A small encoder-decoder audio transcriber, trained from scratch: encoder widths [384].
Rows from block 3 of the text decoder of a small encoder-decoder audio transcriber, named by matrix and row number. Rows with one number belong to one neuron. Each number is 128 + 24 x the weight over its row's rms, rounded and kept within 0 to 255. All counts start at 0. Numbers have three digits each.
After each neuron's rows are labels from the 100 texts, of 14976, where the neuron reaches its highest value: "tokens" is the input token at the peak. Only what is clearly more common there than usual is listed. The data: melodies that start on their tonic, played by one synthesised instrument. In brackets: how many of the 100.
# fc1: MLP up (decoder.blocks.3.mlp.fc1.weight, 512x256), inputs 0-63
# fc2: MLP down (decoder.blocks.3.mlp.fc2.weight, 256x512, transposed), outputs 0-63

fc1.428:069140112106173118122165119138133145114114146130099130125113105068131111113124161147120047085089119135136157174149126100150143134151140126122148123111160093126112141100155127091131091137110134
fc2.428:132131136130111108090149120113096168169089111116167136125122160126126104102143104108128133134136103101104158117112152122100113136081119114065161149154158129134106131152076066140146150132153118
tokens: "e" (89)

fc1.145:144131109132145123142108133162112138105092154113148131115122127116106128101096101103113111154117111124085123152128121145093145107160101138109123161099126110111143123146112119083126131108112098
fc2.145:135124130114175145117110150127126127143124144114143095139151081153154095143124121112115121116137170092168082115148149126123125130098144129115164123142104191123104131124104124100161135083119118
tokens: "#" (51); "b" (18); "3" (16)

fc1.141:129135136116073123134145139155100135170141143128122119092107098111096113114117119153161114143136096152102114115117094083099174158098105092121115136131148122134142120187110142126128164161138158
fc2.141:134153117187138152170150094116105127095109119099112130125115133166178141157160106146103128144134111123137150113129155138148135130196090086121129149142139160139121151113138129166178159132110137
tokens: "d" (38); "c" (35)

fc1.483:143138125149156116129141186142141138155162101124101133117132113173127153111146146130125151114127095120098165146120117153115086123129146112118099094092150156136139108150127190110167148147147167
fc2.483:106125129108112130104111111117143111110099124119160148127101111131132120146128127094092091144099173152135036108117090078134141124105123178108187152174113100093126112094163085110126150151124120
tokens: " " (100)

fc1.60:139138074108153096113188170119114098161139135122121143103186096140099147132141133190083161110115129114089100123089097125152120139126188113123180110116092156133097135121111152162164133122140141
fc2.60:168165147092121146126111085093094137078137119080150058143140113120101097131115121110129138124146108088104147125148131163086128144118136112145109157129141088127093114159164134134085130163134158
tokens: "f" (87)

fc1.175:131111095114117147124120129129124152166173129123119110138120138124123147120132160122119118111109159150124125123112084085100097098122155134110153088123133147113134099133130109174116163174126113
fc2.175:164118163122106139154148117106115091126159108122154104122110161130109115120161103078157170105162127138149147140168118148096156117162104107158127103139105110094122120106150106111116115104128111
tokens: "c" (51)

fc1.126:130118140108100114146141110087128133168165116087153092131142093119141157121098133116131146124152103173115108135139088126139146073080099122121113132096144160142167088137124147131131120096114139
fc2.126:112191117129132134151118084135120064127102106117094153144121173129137090124147164126126110101092139112130169126115176132159115113171141143104146103129148141103150169135132173165098137130089135
tokens: "#" (66); "f" (30)

fc1.317:134133175120144152097135128142107156144156125165103118171139093118096151117155110117124100122093114090160137119109180124146134110116122142122135117134140144100096112131155118149136122161166141
fc2.317:138129143111132168124131135171174157105139117116167128131123163117138124121062148125095124130137143189126143130138122098146088164151132158141102151090133117126144110142121070140133097137133121
tokens: "b" (100)

fc1.363:084154149110154103159099114152104099121130133140129132100113105157122153117183113145155084143127131097128092118087138119198118131154115103140157115147162131121097144115142136110148138088127149
fc2.363:092123135136129121143169102180093163144108168126122142152161163119099104142129127110141133108149131047106152140142090123109168114086139156094143167124114108112116144091172140143142144152128123
tokens: "e" (30); "a" (28); "f" (13)

fc1.246:127141196105155165115128080128117116116111130144142103136099120110128134106090168085112101143137141135128065121129129152085130139142111117122099107090125139160098127126139111129094169191112140
fc2.246:117124090187172092103132121122141162119165132085138182153134136122093127112158130142141143114136112152143177159118109091156124144157142140134163124144093134107158141126108134119105132132124105
tokens: "4" (43); "3" (31); "2" (8)

fc1.280:115082147103109114120153184118089121134120131175136143102150141085132148093173159124102131119121106122139138138156129102152142102127121137110148174102145157131127144140134121149121156130163139
fc2.280:131171117132124136135121126133136102168162157114118115130125152136107135144074152099115155138100168147119117121113122137096168161129118114124171115161175068156134143115114110159128121110141141
tokens: "5" (36); "6" (18); "3" (16); "e" (8)

fc1.55:138104135098104142122149110141126150124182137132123132183079136146110119159152118123130087096151160117091130147149114088103135097130139162117124132184134087130120147098150121134130088116139153
fc2.55:140141149097097113159140119121120139142104115153179132141118153152116118136138143142147102123133135163120096118134132142125153093129160127160125123136146150176120100128108131156141157127137122
tokens: "4" (100)

fc1.134:103147130130125132067128152189105125119131085143148134114147143142109117112124133136123104127132144111144154102109103101122125167133107107177182145119150143157114115133119114113117131151142124
fc2.134:142102126137156151111125125149092153123129156097123135119141131170119148115187139117125100128147105086107101104123142103131119125139125097120171129087189133128119142132139100104114156146145175
tokens: "e" (100)

fc1.454:127170152082143127183145113110119118144076136142105123149127170127091101172126142099105121148135123123126166154119132145109103139149128126107142093127117142139126125131140101142146077084133163
fc2.454:175136130161111146109113119103172120122113142069138122165114134108114123149130134153118111108132132160129113151137096128140132116109135115148117085176167156131092087184113112124121158099101113
tokens: "c" (100)

fc1.397:101136111137120123118157104148176136136097176149177120161135154102125176112117130147101106144123136148158082125106093153100128139161144110139131117077139120139114132156115091113149162126139088
fc2.397:183129129146111136141106132153173121115164118138126134111119190167120123137104177102155112137092130098109106098157127092126119103109133120131143175145129086157121123128145162105185110145119129
tokens: "b" (82)

fc1.409:147151158122170120056122112154130165062151094125085104136095114137098148143147160101161136131162125145125103159115112141116162161155147103179166133096129161145106122144138123133143135130100118
fc2.409:113155114175125126101131126149171135162120118103145162143129130143131163141137132106148094179156099112159131134124167167146091116151134078126151150130141111101129119145162123147112119116139137
tokens: "2" (32); "6" (29); "4" (28)

fc1.171:135127128128127127145133089146112091094091121143144127146123139148124161133136143139139142151107137122138167074088137154114104128112106132120152151092115175136153100120117103102103138130104164
fc2.171:147154140119158101128101129098156155130113134121118116096123129133191143149130141122098131119137174132143150135148131051094127126151107116127077143144117092102102120163087140109142141121113127
tokens: "3" (97)

fc1.438:143089092101111144164140133136139169115119137116099131012122136112149123135157126095120111121141097116089141127108118148130142108151099141133119132103182141165154141109118137154138150138154159
fc2.438:121194164108156169096141108132120130145119161128094110129160129140151177116134126114101114133173107123141107079147116122131124129154147183114129103098126132122138097109105141109122126163090135
tokens: "#" (68); "e" (23)

fc1.412:181145095086124110140121120165133193114128160144119151107117133144145154175067142110127119099134124152129174159167138105116080114122130124147102100129070095115119137119162092161135143130152138
fc2.412:111152090090140154144141151131128063173106123137135160159100160118116124062126171160201132117130137154135129111093111122113111124075133121127120162085127103119091120134131105139128111135143121
tokens: "d" (24); "g" (20); "f" (19)

fc1.115:163129132123121105167124094142166141131116139102114121142116100108132152100135195102135117160123166143150159095179113157133103109135101107151114150137163125139124129134151116135078122134133115
fc2.115:138156150148143126131107133096142171139082163189095126144092120124083156143139130132097141120139164176117119134068097079180120111130140134159088134156135180130095120138127142126145164134098105
tokens: "a" (73); "f" (25)

fc1.234:145151139109154135145153085146153104114178098144131133121145128150161146122107125120130157172097124145086116118129136129128122109096121087140118124125095178129090074106128155118074114146142120
fc2.234:148111141140119133159150110163113099121139139140121107123106104089094149125120117143151127118115124122106141089083131172167130151103119108113139111095111115153115136136140133151127133156133122
tokens: "3" (46); "5" (30)

fc1.308:152116092134136131094121124134109151094118121104108123140107121112148132156117115109154139146107131159126059119105103110114122147067141159133113078128104174141115139151161107119105134116103150
fc2.308:120135139130132141072155115081144076118126122143124128127154163128120122115136167125173119135118103156114119113061138087177107116157123133148117123091190126117118127123134128149145104158104118
tokens: "5" (67); "6" (8); "2" (8)

fc1.275:170154140133127107127133136181143130113119114091109182154143113092078131126082120100094119098074092135121155115114136136146138124112131150136101133146113083133110092102118161100198141150096114
fc2.275:110118140127107144120097150125123133140140132155171123096120109138142094080153162098167121117131116115084126142126189146121084132136095108117180155075165152179135155116137105132122102107115134
tokens: "3" (45); "5" (26); "6" (14)

fc1.304:105139129163150098116124130131177146100088152121115150078166107135103175134152099108125123145125120150134072137151134154159150120148148145141124142131123112108105159106195112108105110157163131
fc2.304:077147158149120102144110096134118129119138130156134122162139139093106118126119098171133089136147105151154087131158146102134097094138123149113107103112142098161145066134107149117161103123146117
tokens: "f" (98)

fc1.311:132178115155129091146115123128138092115111149141143160143151147099148108078123121106135162129148139119136144173157120113089117126139108148070073135089148135129131117117135095092139088159145121
fc2.311:101142140089091138101182107107118177125138138087105137125151097125112159147107125110149112140093127132157130098056103144141123145138090131108126087108160101131115155153127160148114120109096095
tokens: "e" (55); "f" (14)

fc1.338:123119152163161108150141121150141129107096138105176134124160066082121108139128132133133153123141130144149072129120111158140141132127116111133163093106114148109147141085139157127186134120094125
fc2.338:122126150119093171145127114128096103157097118158143151144094186099156103152124145119145143116113104098114129088129167134115136104104144138125172096128113106113129131119125143151129207127131119
tokens: "#" (100)

fc1.498:087137154107092126118152117134134157134162140130137144140152138121115177142148180156112130118153091102123156134113122131155132142103189137115099133121131180134104146198102142137113156075096116
fc2.498:168123139138153110171127134129143110142109135130164112079139141137128094119131091148147150127090093142149112154125161147106153116091064113080134156155130130123143114087113115134121121095129162
tokens: "c" (87)

fc1.389:135134159124132152126154076161114118134123094110098158119143137129129130126121157116119113124091121114118118140121122153151135097149128167117106127119135119112102127153140093135141149104137132
fc2.389:132117122161117091108084140194126138123130115099148073179139087117119130162152146146097155094140109140138125143121145119139144135131166119147141147129117125151123128112121097110091134153132106
tokens: "a" (35); "#" (34); "d" (14); "f" (12)

fc1.106:108101120119140124114147148103121161165132108093122100133135094144126162119169112149107108177127135154138095113130109125111113154129139129159157170105131106131158121113103104129103147135141124
fc2.106:123103113125103122100118175162138175113190122137093148099096164161161100144144119100158141142118082121089125160114138129134125173087123108111158122109139102127136107144156137111103152121137093
tokens: "b" (76); "6" (10)

fc1.284:108110103186108113118108150137120063113117157146132140112139144167111114097153122123101123129138159165108131136143106078150171133105154093138160132131146139112107131141104123092120123149156180
fc2.284:112110107139151126158112122124106101122118118105173084145152126121144142126114132108095155131120102139125138130154133154131092106143136123131101129138149138157124111119136084114119108129129118
tokens: " " (67); "g" (10); "b" (8)

fc1.337:120104167143115146114198099130150160169183117148120172147090134120149134136158135091116165118137148134156132117151136157111137113107111132104141152196096148149132143130105174105151141149138132
fc2.337:109107107065093117070135156162143139133147143143114117164173129127127125103162119128124168144154158074158135133146124128129136113110142103114173111160119160125128117142098150110063142124107122
tokens: "4" (25); "6" (24); "3" (13)

fc1.285:143136105128141081097146063128164161071136126146115138091166149113119122087091148118128140158142156124107123114166086167145075098155095165144130128145140088070146184100165128146104139115111146
fc2.285:110132127129135120143123124210110147112102136102099080095102125092179135159156120113125153153116105127160117146114139102121129134135130104160103116112117111186141121133156103119160112140164097
tokens: "a" (47); "f" (19); "g" (16)

fc1.179:126157142108144127137115127127154121179157101108118107106113169167134142138148155076129150139155133131138136126103114162172113139122167109090153164142138108125122086087094172124114098109139117
fc2.179:141111114139134154126160085093162152149118138113114127128124082133134089101143153162089096135088143098139160148132089118099124118119143091148119081132135139121104119145198102121139187096134124
tokens: "#" (32); "a" (22); "d" (21); "g" (10)

fc1.150:155170095131141089098120082139128090098102111088139114125125189114137126125164118092149136130144126171152103137116093148098143116104141102098098133133176126114125110140165134151112153106134124
fc2.150:089120112133135124085092137132132123110133111128115115143138149113122160113093134156095157135129156132166131130162127098148124125152155128109083099172143162117140137128135139134137111188104077
tokens: "f" (71); "c" (14); "g" (13)

fc1.496:166101131159130104126160128127147065130136129105117083132107134122078171128134190083080124122134137130128129099154142150123121146106113142068159131158116104112145111110167113107108163127121126
fc2.496:099139093160198154107102086168122138106123153133136181158119116128110126154096044105130133149075113160115151115140113099117118106154127123170088121142162144131086132145137135107171099103135132
tokens: "#" (59); "b" (38)

fc1.362:100147134123145120134141129131172130149105099152130134140142150107098080125078117079119158131114122129092182171126157110101126152104129151157130127088119151118134112079121085135112138147133125
fc2.362:125144101149148125144142145151139160172085090154142176120122101116148140124118139168137107132119089119104153076148111127112102145109130127137123131121128135117135177172121148113139173129159142
tokens: "d" (68); "a" (18)

fc1.188:140155168097078100130155141163143133152118146114169188113091145116150112127129129140132140155147141177084117138116112155105110118124125135118135089148118109116114078118138158138118156104139148
fc2.188:100079105139127155177142096141104112124115093099132095109118125151122115128115112113084108155146145099213121089116131156109185127115180099139144129152117127104126149174134117126101102108105153
tokens: " " (73); "5" (18)

fc1.245:068174136114125108121125110147155151082088124159118088109133108101128104120115141093137115123132167160119137083144144131123136148136112171155127125133107091073110123158112094114131155143122160
fc2.245:139103116164175170134101093125130113140111140119154131122104155122112145117157133132069148111159148149116113162159154116094132160141161106138120083147176117120163145100100103107115163102134141
tokens: "3" (34); "a" (29); "b" (10)

fc1.324:087129137161128089119110111041119144141136117159100157207133178109101144134120099119173167100120162170125099129129143127138122108144125118141120126146083118127139142130137100146119139125105160
fc2.324:144184110143127080125142098082105124103106151169156121173082142108132173131141121123126140107161145145180066103117156120140110121129123125077146136126094095114170120100142158133131086142115117
tokens: "2" (22); "5" (21); "a" (17); "e" (14)

fc1.390:123146146077113098086102106116142129121157143116167109155094114191160120152092104110128090121156155142181138123125142144150109126135072131122161137109169103109107189139150155135128138109127163
fc2.390:104135099163112132112153088113141123114103122143140150139112117133117173087139093130065174165121111133134134169144130109117106130147141077104061107143169135149119138126119119128136145181127147
tokens: "2" (78)

fc1.242:138132116091153165169146101154124120118120134156114145041084143124173119142111110127097086124113086114123146135097106123121116129126130163102125094111149129093147130132136136173144164139124145
fc2.242:142165154126158121077141094125145129106129118092105112127147096132126183109126149136093108141172130132146077079123131129134119186143105188117132148092088155108113111101125195097106117164119133
tokens: "d" (47); "#" (38); "c" (15)

fc1.211:148100129122170146126130101127124150143132089129136107121158101107090122109108122121112122141089163113118114148104108178115136185120100126125139087132114079135142118135100111151126118112120097
fc2.211:107081107117149093138126140141087107142125143122131154116162126109117114157110133158151114113154109113143138144133136106184121113112104164112121134134137141111147144141163127111149131130105112
tokens: "#" (75); "e" (13); "b" (9)

fc1.192:114120139150097100126106114058111125126144167106172123223134122132118130106095140170131158152126138177130102113144141128119123134132139096138133128159051128135127115111160126112099100116093106
fc2.192:085183129132157110121091113127143127131109131156127160152103102171161151155176140116096115141161122073141130081143117160149147153138106155095143118130116126119113145119099188133182125173120111
tokens: "a" (72); "b" (17)

fc1.266:140123186138108131152170133127131128112112126129140124137145162093124109110093123141095123148114096159159119111123109142136106128150094142105121115152116124108170127139152115136116143126131128
fc2.266:106128105134096125138106129126094105052095120129107085103161172171150149135155117132090131121100128124097100126092113106149125120109131130119084086177160124104075127108139126151119123122173096
tokens: "5" (51)

fc1.186:122124106124125116115117107136141089167135104109126159134134093153144135122164144125121119144131107173147141151139133131131124128124131128142124135082097137128128117088107096128129134123154128
fc2.186:163135110119093151153106133141117128081133095154118120116085144177132120173161131137151144094133113127118143155126093121127124132111174166163189126158165077157121139109148144112166129112140110
tokens: "d" (19); "a" (15); "g" (12)

fc1.465:090184124210174131103109109122131117135093120109114115116120102138135154110163083100162143147151142130155113123124131161141113187132105121139154090115140158140103125133155150141145112119118143
fc2.465:177152128101147125132116112110139108085137138140139144118126095147138128137120103108163095146121125108113150142139135157162125159120152108148137160143117092121131163151143100147139125152134146
tokens: "2" (100)

fc1.34:133166174131102122132168099116101135096112122125101163074133114099128154137149148118117153118138118119096078144183115130140147160114174095108124111124108115140143167099174123127105136116131167
fc2.34:170146100106139148140081145104177177140143125132134134162132145128137083111100076123155075171134168134147146155127159083101121149134145141143123137082161126154143105154082144167103123142139175
tokens: "f" (84); "<end>" (8)

fc1.384:125136156162114164126125123104114148184141126125175143167130139110103100133148117120151136125164129129106114089113110082104142145158106094121083148155117093139126169141062156142155187156138113
fc2.384:147118167167105118122131113101120150096135136105111140121134146091110091087144132115080119133133118137151118146106133171157127154085124135125170136128115167114121139102120132141122081090143145
tokens: "a" (19); "f" (14)

fc1.265:104161159095152102113109131101165114105106119101120120120128118119144135102116078100116099150142111157160107120189108122132131123117100115110137123132119167180112178185116104119140150123112170
fc2.265:172141109134173119106131105123132141106101131107136123216163150117105133169125125150092123175093152087094156163112092117142123151163125170107086079102087128115124126113101123170121105162086168
tokens: "2" (99)

fc1.391:149149092134108131111141118154131113140142132093101101121160093180144155116160144085157164108108134140144132090120122105134132149143130095128129173175100197101095171122146067159090100119115147
fc2.391:145122143138137142102150167098112128108108176172133135128124118159101062132136072152144153140165116115126143127126101125119158129081134090137125116093189121106128170125092130135161114175112123
tokens: "2" (51); "3" (43)

fc1.158:111122141106132130164125138137159134119145153046116105122142118112107155133174147099126127190116099129090148090121126091162101126149157133123169131104143156146111118128131128185114128150148120
fc2.158:101135144158140171103130109120104110117121111155120141091110132124153184139112067151100140112109139159137078107124157123122118129107091171149147122130104127112130080139138124087131137126154128
tokens: " " (100)

fc1.379:112160141116135091134102139115124123138111105133115139137124122134133112171124132093115090131132143133105095119135162149104061127080125162138141123103091106125107140080102147135165154178135113
fc2.379:134154148134107155127144126129151105115156110097139170124182103121126131094117121055162140146133137110136120182125135082106099131125143099093141112129160100182104100103164140132113124082135161
tokens: "c" (98)

fc1.94:148124113103141124071113152165126095145128152151117109106160093136109079114162137173181142118155122176149139108089099155166148107087084120106158154148117112110147118126152109138124156106196119
fc2.94:102125087131116139109115123122083124089126071139116141107119101122158109136166110161094112102120112094144150159130115129108129121131088123128127087100142154140107145104134104097133151091149152
tokens: "e" (53); "f" (11)

fc1.201:079138068130154120133151108146162138091073110108153113109157125118106154113125103116097132127111154144127126125146118140129128091136154146094119144135162136110128133163103167110135129110107166
fc2.201:167078108112121181089100146139118098113149131157118089147132129126124178136141122132114088107150108141093119121076096125124162131153103119103118113135096110118122118123115107092144144134178145
tokens: "3" (42); "a" (33)

fc1.249:106058192178149109090153125152137131088118106169135152108120128116114162129196127143095140087143151165111111141128135113106118126129108141125134152118100116135115118119083140119180150116161140
fc2.249:155104100150115111127079136149129113104127142102123093143124175152115081122119111148153145089122123113120066133110089151136116134151130124092128154142106100151120126101103121122074176110144138
tokens: "#" (57); "a" (42)

fc1.343:139137116109122127132126112158155149151147157128119121155164128169108186126115128116129156168126156169132145161121135114143133149120200155158138102135154165159102139118127134151102120118128106
fc2.343:142151114135140128151098166134145129113105080141129142137123143118137100098145106162144127146157149172151127091166131101157111126121108117164075140124164121122141135082137131121146124135111171
tokens: "2" (45); "d" (43)

fc1.405:106137139090137141140177112155142144131139153133133113141128161138130115122113107192055118143182139121109134128128133117158129145190201128105113161112156155109168090095154115160139086157125128
fc2.405:164146087094131165107125152128156134126129157098113144145132109070152154103139107108149097086163157143106115094116077143096145161048090106196131116149103144131163130150175141131140139127154075
tokens: "f" (62); "a" (11)

fc1.215:158091141133127153149075122093139168131116131128116120171110073136127112117194111109121152132143097148171136125151101144127122128127129141090096065127126105126130137109183115109099137141099132
fc2.215:113120157121131154121152100137126109128144123156106140192110128123094121149113151164131146147092155147121117160128106109108092148150103156128111100121127150114094105082112166134145190125109142
tokens: "4" (73); "2" (15); "6" (7)

fc1.436:078107104107135129090161126124166133137116138109151124111100164106140164142158126056125141096106136150136135175139115104164168101153091110124150160122124121125116120137122142131155163147129145
fc2.436:120103109123136112135107149119112169146075130145133150104134123081134098104126155132177109148099137134087127166144113166188154138107151095134112105137146118119109102095105138147103145119105123
tokens: "4" (21); "d" (16); "b" (15); "6" (7)

fc1.209:145139113120171126093133146096074074126115171161133091112154076142113148119144106104141079120157153125138159125096163158129113136126110162127141158118133173137104123117160127121149129105154104
fc2.209:093132118120168133154118107098108138142152127126133163133123116153083161092099135161162157147138055093144137143152119130121149131135124106125158165084124125111142129067152146135123165079167207
tokens: "e" (98)

fc1.67:131162129115142093069171131131097082119119127138109141138126098160151120148133097120151088148131123169072134159131124090127162153069099156126135092146159133140155156094086095122096144128120105
fc2.67:090116126112154128142126099141129101100090121111101086106154128103130123138142129171132138138107153150106164131166189126096111116094149108181130118109130140168122140120132120142102121106088161
tokens: "c" (49); "b" (11)

fc1.219:143107141099093106110119100148127123166132153165174156118112141149131084142133129125152118099101141135135157097158117105096073118142146099133120149142134134150129115110175120132129136136109109
fc2.219:156136142137143118068104149146161133187124128092155115126126156122122133098127081114171137153162139170152162133150121082134112062123137137151102107104118087093128119146145118129097115124109115
tokens: "2" (17); "6" (11)

fc1.168:093151124199130109149087106094114111096109114159096134131100153119107154130094126149105124138153141120158114080105116108131118187101113128124095095151134121155104162111114123095133131118157177
fc2.168:132158121116110134103144133144167107169088160134155120141135104085078144136162157132136139144115132153066093123122097118131125092109113139131184157114071113096113127143145181134151099160104144
tokens: "5" (58); "2" (25); "6" (8)

fc1.314:095135155123103123149132128151153099165147152072159131120142118139105131113148095121116117124124127072127114122110163079120136109122123109124171166130136167128108118134129128165129136161148095
fc2.314:146181154160168110108108112132086155141111118103116144156166167114140122118076133093146112079143155153138157108142139130131134107143103127160093111147093104102120158128150138132137137127088152
tokens: "3" (29); "4" (23); "2" (16)

fc1.313:124116177116154131070133168151136120110129125110120127165122129133119105133124138125102114109151125129140141152143124121078110091128171154135145127105167114086152125074145152095104058150144076
fc2.313:105160128127107115123135163105099122140134110155175109119121111142176154151101144144125152115152129111112097102125109125160117122115091138114134115160113147191123109126138124159137161122108170
tokens: " " (97)

fc1.382:110111137157128151165135114106096121146152106127151120140105122102096159093140138157155139096084102146103168126134090124120112095098122116104157104159054086113120109130157133102127150161147076
fc2.382:130107124064132117130122149121150106102143149098162148072167118107138129128114116099121146048125116108167092085149174126177092129161122130114100130156162133097165084131117059128139122127106131
tokens: "5" (62); "3" (38)

fc1.344:111102151130117115081133120112153117110150141165109144126159122155122119088116088163126145180128170138131125084153113101106135161112113140125104162114110132068108105125125162142124135156121135
fc2.344:143098119116111122136112141138127086102151114124104115060102127162140097094129141162148153119139128177146194136142161108155090135101097151177178122128147138123104134199131132097152113130136097
tokens: "b" (29); "g" (14)

fc1.276:104157098096101150140120173145123164125101123121155144092122073145117106118146150115119122081128163158102156147165119130102146147147121071088134164108118139123131118145099136093111100135135101
fc2.276:147094130160129132115123152165154128129173129121130145104135091157136134142104134166145136174150148126107142134140159188125118122101114110151134129139119149114110106152164114133178062130139132
tokens: "3" (59); "#" (31)

fc1.268:124142113119146097124169116143119142124123109122164134141123088103151120158130156150095130123138087123063139119117120145127092092130082169115156058140101117154110109087169093123136097104097138
fc2.268:110116125141120108130088131077098094108112143163084144149152138173092141132122129124162096108139160115121132091126108148173149147166155120093113112122159153105171132115136144105144185108142133
tokens: "a" (35); "4" (24); "6" (20)

fc1.155:108114126140128105105102105135138128136131134119146160101127131127135165149151165125128159119123140124097135086160122080103136148147141117150192180125095171146142128138114073098104105140150152
fc2.155:126135123084135174120136143167123133083138168107153100126109156182122117153154111173125102117134111102094127150111108119128087121094117105144152154142127128115096149156131098116167121114116139
tokens: "e" (98)

fc1.476:108161133134099119105156118124129142136130127141129118128129168168114117140113090143143102128099141129131106171116119113105150107120144149117111121157138136158088114133155104099106161154094127
fc2.476:137106113106095086117147121118136154159131129143107160127175158125178117123124092174106133134129146126095158109146109136139137174140113132124141145136145124103138135105149137137189076105158121
tokens: "5" (51); "b" (41)

fc1.14:096167159144147155191129109138115129148140114127126119129084092130116155121125140143168125113124109128114151128113129128139148168162144128066117189145112122129123116103162124149141116125110130
fc2.14:142136122115118104105147122122137187130088138123144141145131134082143146129115141119111144104098109132147133106142149106127127088146139123152135160159111150128118132174105101169111137128128121
tokens: "5" (22); "g" (16); "c" (14); "6" (10)

fc1.7:121176148126158110068160086151092137099159112098151143090127116138119175136125101131155143137169097129120135121126138098138134139068149116141118140141117143172143170138101086094105116122115152
fc2.7:128152126175128118059103102138126137104083146109125094170120096162129165141154129111104130177144143109145143119124177107143122140137166127143119101131153119165121117075115075103140126124126146
tokens: "2" (100)

fc1.403:087096143144137135097095148144107139138107163135160115147139108127130138147117089089146128155142143154107157081087110121118128139148147138149123142100140175147137099122065138119157122130161106
fc2.403:124158134123120119092142167109101111109113140119086142136109059175105103117153127141112146139160167111097095159114103155165121131095107159102143110113159113118100104126202138167088141130084121
tokens: " " (100)

fc1.135:096155093146138135138153094148085124097119148100165121144127119122144153108110129121121114089133147136131080050126069141111138136117092147146139162126119156143118098142123129125151152094119108
fc2.135:108125123120147122110155162134132115118134120162106121122162137113099091157135124147133129143119113131126143142101113130165153130146141081086084152098138152140114130115129129143126132131091110
tokens: " " (58); "d" (10)

fc1.86:145122127157100114120147121128093090133098106135163078134130133080102120150150123110132108123127150132106079150121138093119105117170110156137113125143166123121158118132175098176170136135141132
fc2.86:123100188177153188093156125153164134131111139112127113147109148175166149120128126086113112106111123118132113145072117173112148150106106176143105117122082158122095164138116133107143115122132125
tokens: "5" (48); "4" (26)

fc1.185:186133143154156125183129095109108115133128137155127103145150098124122142130156143121083163155128119144142132125070108156135064139130122132105140061112170114173144149134148106148152131104112160
fc2.185:115162115124134137149113114136083108125134149143137134072116104157150124106152149129121120144169073170153107133153122133147152158159115103146086091135127126144121185157130120136153159134089152
tokens: "a" (43); "4" (22); "5" (16); "2" (8)